From a checkpoint of a small sound classifier.
Training: soap at rate 0.004, held-out accuracy 98%.
Rows from block 4 of a small sound classifier, named by matrix and row number. Rows with one number belong to one neuron. Each number is 128 + 32 x the weight over its row's rms, rounded and kept within 0 to 255. All counts start at 0. After the name is the row's rms in percent of the matrix's.
Before each neuron's rows are labels from the 100 clips, of 14848, where the neuron reaches its highest value: "top examples" is what is common among them; "lies over" is the class under the peak. Only what is clearly more common there than usual is listed. The data: phrases spoken by 400 fixed synthetic voices. In brackets: how many of the 100.
# fc1: MLP up (model.blocks.4.mlp.fc1.weight, 384x96), inputs 0-47
# fc2: MLP down (model.blocks.4.mlp.fc2.weight, 96x384, transposed), outputs 0-47

top examples: rumble (47); mains hum (37)
lies over: silence (98)
fc1.120 102 [112 107 164 110 130 107 135 172 121 129 114 138 189 132 140  99 153 127 173 165 200 159 112 131  92  80 100  41  95  95 148 160 144 126 142  92 158 142 169 146 105  64 120 128 132 126 119 160]
fc2.120 098 [144 143 140 166 147 105 143 124 166  77 123 182  82 109 123 137  89 118 103 118 114 187 117 165 126 183 109 169 116  77 104  99 128 150 131 115 177 154 103 204 119 172 187  85 119 162 140 143]

top examples: low voice (55)
lies over: silence (90)
fc1.164 093 [163 142 155 131 152 202 113 167  95 168  88 116 110 102 147 140 173 124 130 163 130 231  98 143 136 141 122 101 162 150 123 123 115 136 110 139 107 113 161  97  91  44 121  91 104 110 152  98]
fc2.164 105 [119 106 143 145 137 119 117 139 146 157 195 165  40  99 130 135  78 129 139 128  96 118 187 200 135 190  90 140 189 141 186  88 140 140 161 126  77 120 121 137 205 124  98 122 109 104 130 134]

top examples: low voice (48)
lies over: silence (72)
fc1.226 100 [169 139 142 188 129  98  92 125 112 108 152  95  83 132  59 145 148 174 126 140 140  96  94 143  56 144 129  90 127  99 122 109 132 106 142 128  82 113 185 129  91  99  93  86  97 126 153  33]
fc2.226 108 [120 134 168 159 121 121 117 112 111 171 145 137  54 160 138 143 166 103 157  93 167 110  90 152 115 128  75 215 151 109 173 129  43  85 132  97 100  94 168 122 138 104 146 153 156  98 129 127]

top examples: mains hum (31)
lies over: silence (80)
fc1.68 082 [168 155 149 109 182 120  82 126 169 162  71 110  78 186 144 154 143 182 102 167 162 152  62  96 149  60 130  83 137 150 129 120 102 111 135 103 131 136 124  92 112 100 142  79 149 133  47 137]
fc2.68 095 [ 92 143  98  94 139 156 139 157 117 121 181 105 149 203  85 107 147 132 109 161 111 172 160 133 162 162 191 160 119 113 137 184 107 118 103 135 140  95 227 167 107  75 120  78 128 110 143 195]

top examples: high voice (70)
lies over: silence (96)
fc1.179 104 [159 130 172 134  95 132 129  93 116 174 121 150  98 123 125 140 143 145  81 109 175 116  78 155 128 209 103  78 136 112 124 122 181 189 172 129  91 104  81  72 140 107  69 116  97 136 115 136]
fc2.179 114 [157 129 173 139  55 134 159 194 176 137 125 162 142  85 117 165 106 120 169 154 147 165 109  96  65 181 151 161 146 113 153  69  48 125 132 128  57  93 138 121 184 141 151  80  87 137  89 141]

top examples: mains hum (41); rumble (30)
lies over: silence (91)
fc1.70 096 [139 109 148 143 138  59 107 195 110 148 106 135 161 137 130 166  92 108 115 141  95 135  77 170 126 127  86  69 147 163 158 182 120 172  71 163 121 117  51 131  78  81 111 155 103 135 131 118]
fc2.70 093 [116 108 124 122 129 110 124  93 132  83 136  56  56 102 103 112  73 133  68 107  99 122 103 136 110 126 129 135 120  96  82 135  96  87 183  90 175  72 147 132 134 156 142 112 113 131  80 130]

top examples: mains hum (55)
lies over: silence (73)
fc1.337 090 [160 148  76 133 158 139 192 141 150 120 150 102 132 121 151  99 167 112 120 107  99 126 140 155 105  73 175  54 115 123 149 101 117 180  80 142  97 162 133  72 105 135 124 132 155  99  75 115]
fc2.337 084 [107 140 131  72 121 133 136 111 106 167 125 114  95  63 134  88 104 149 127 109 158 158 109 106 141 127  98 174 117 152 114  87 204 164 150 113 156 191 137 128 104 151 139 164 154  95  75  89]

top examples: mains hum (41); rumble (31)
lies over: silence (99)
fc1.373 094 [136 151 158 112 116 129 131 181  92 150  90  89 158 142 145 129 188  48 200 147 160 151  83 144 123 105 104  66 119 121 123 150 118 120 103 107 140 114 177 116  78  79 138 129 115 169 142 169]
fc2.373 100 [119 101  81 117 107 143 114 132 160 124 132 146  43 133 162 129  76 129 112 111  75 144 151 179 101 174 102 161 101  94  80  83 173 153 193 144 137 180 114 203 114 154 138  41  99 103 104  95]

top examples: low voice (50)
lies over: silence (83)
fc1.140 085 [135 180  92 104 140 154 133  88 123 143 120 125 130 176 135 124  97 148 140 139 124 153 110 131 124 100  98  94  90 122 124 175 161 175 109 167 106  83 132 115 141  93 126  77  70 137 117 113]
fc2.140 082 [144 119 146  82 124  94 128 139 121  57 130 140 134 175 169 165 143 188 120 117 137 107 137 174 103 115 155  95  41 152 134 181 160 143 119 122 139 116 188 122 187 136 135 148  94 125 125 119]

top examples: mains hum (32)
lies over: silence (95)
fc1.208 095 [158  99 117 162 127 130 191 126 139 144 101 192 147 148 108 198 196 180 124 146 129 109  80  82 130 158 201  56 168 127 109 121 100 187 107 131 139 120 164 119 162 123  96  77 101 128 107 111]
fc2.208 099 [118 118  90 172 120 106 130  93 133 163  94 124  81 140 126 201  88 116 129 133 109 173 102 190 115 134 153  84 159  61 112 146  51  80 170  78 194 122 165 140  76 117 130 119  97  84 147 108]

top examples: child-like voice (85)
lies over: silence (88)
fc1.111 119 [146 138 132 147  69 115 135 146 125 159  80 138 192 103 119 140 140 111 112 169 111  95 187 204 116 157 125  49 123 155 115 114 133 173 121 115 220 142 117 170 157 143 156 108  95 138  58 156]
fc2.111 126 [126 121 114 146 108 157 100 112 181  93 133 164 100 148 137 112 103 156 170 140 115 123 122 156 129 195 195 113 103 100 105 103  96 104 165  80 132 138 136 227 101 136 161 141 102 109 141 150]

top examples: child-like voice (50)
lies over: silence (98)
fc1.375 094 [144 153 132 136  96 138 153 179 130 135 169 124  95  96 135 175 165  68 101 125 146 138 121 118 169  79 155  91 137 127 122  87  99 144 160  99 100 125 175  34 169  92 115 114 157 119 141 121]
fc2.375 096 [174 145 135  60 157 144 111 163 211 126 184  82 135 116  80 143 111 152 160 136 124 153 154 170 121 161 107 166 161 136  92 110 138 155 140 124 108 173  92 147 123 118 136 149 165 118 106 114]

top examples: low voice (51)
lies over: silence (87)
fc1.288 098 [149 113 132 121 110  87  80 119 146 155 111 143 134 106 129 153 142 131  97 180 159 125  93 150 131 116 154  75  68 213 161  81 127 156 154  97 130 146 128  80 167 174  98 129 134 171 154 177]
fc2.288 083 [139 120 157 150 125 100 154 134 144 101 141 128 210 124 107 132  47 141 128 125  84 161 110  99  88 162 127 160  92 145 146 186 101 134 116 186 119 134 110  80 145 175 146 117  96 159 105 100]

top examples: high voice (64)
lies over: silence (99)
fc1.268 100 [166  93 116 143 151 134 103 101 110 157 122 133 118 101 179 126 153 135  87 147  92 150  40 169 146 165 132 125  96 154 104  96 161 146 150 118 130 155 100 123 100 147 127 160 104 121  85 170]
fc2.268 105 [121 164 170 150 135 145 147 138 106 107 138 133 119 107 156  57 133 195 115  99 100 197  97 116 131 176 122 148 114 115 154  39  72  85 115 139  44 178 121 118 149 134 157 120  56 128 117 157]

top examples: mains hum (35)
lies over: silence (98)
fc1.160 093 [128 140  92 124 144  99 126 152 111 163 124 147 115 159 127 108 201 139 203 185 110 136 198 125 162 108  82  98  44 116  89 108 121 129 189 139 114  66 111 137 123 116 147 121 151 120  78 125]
fc2.160 096 [112  74 145 122 162 132 126 140 187  91 146 137  56 123  97 114 128 152 110 114 140 147 181 187 184 153 159 189 132  90  91 176 170 135 139 112 121 175  74 184 152 176 210 119 117  88 123 126]

top examples: high voice (64)
lies over: silence (75)
fc1.321 087 [177 103 115 112 135 128 138 127 120 166 165 146 158 160 125  73 116 129 145 118  66 131 211 151 146 113 162  91 131 125 127 103 139 140 167  97 102 128 208 156 141 122  96  94 147  93 162 189]
fc2.321 077 [200 117 136 129 133 131  63 127 167  99 145 131 121 147 107 130 105 137  76 192  89  86 144 104 147 156 105 160 163 113  92 101 112 171  61 122  97 116 164 111 140 151 108 142 150 124 120  86]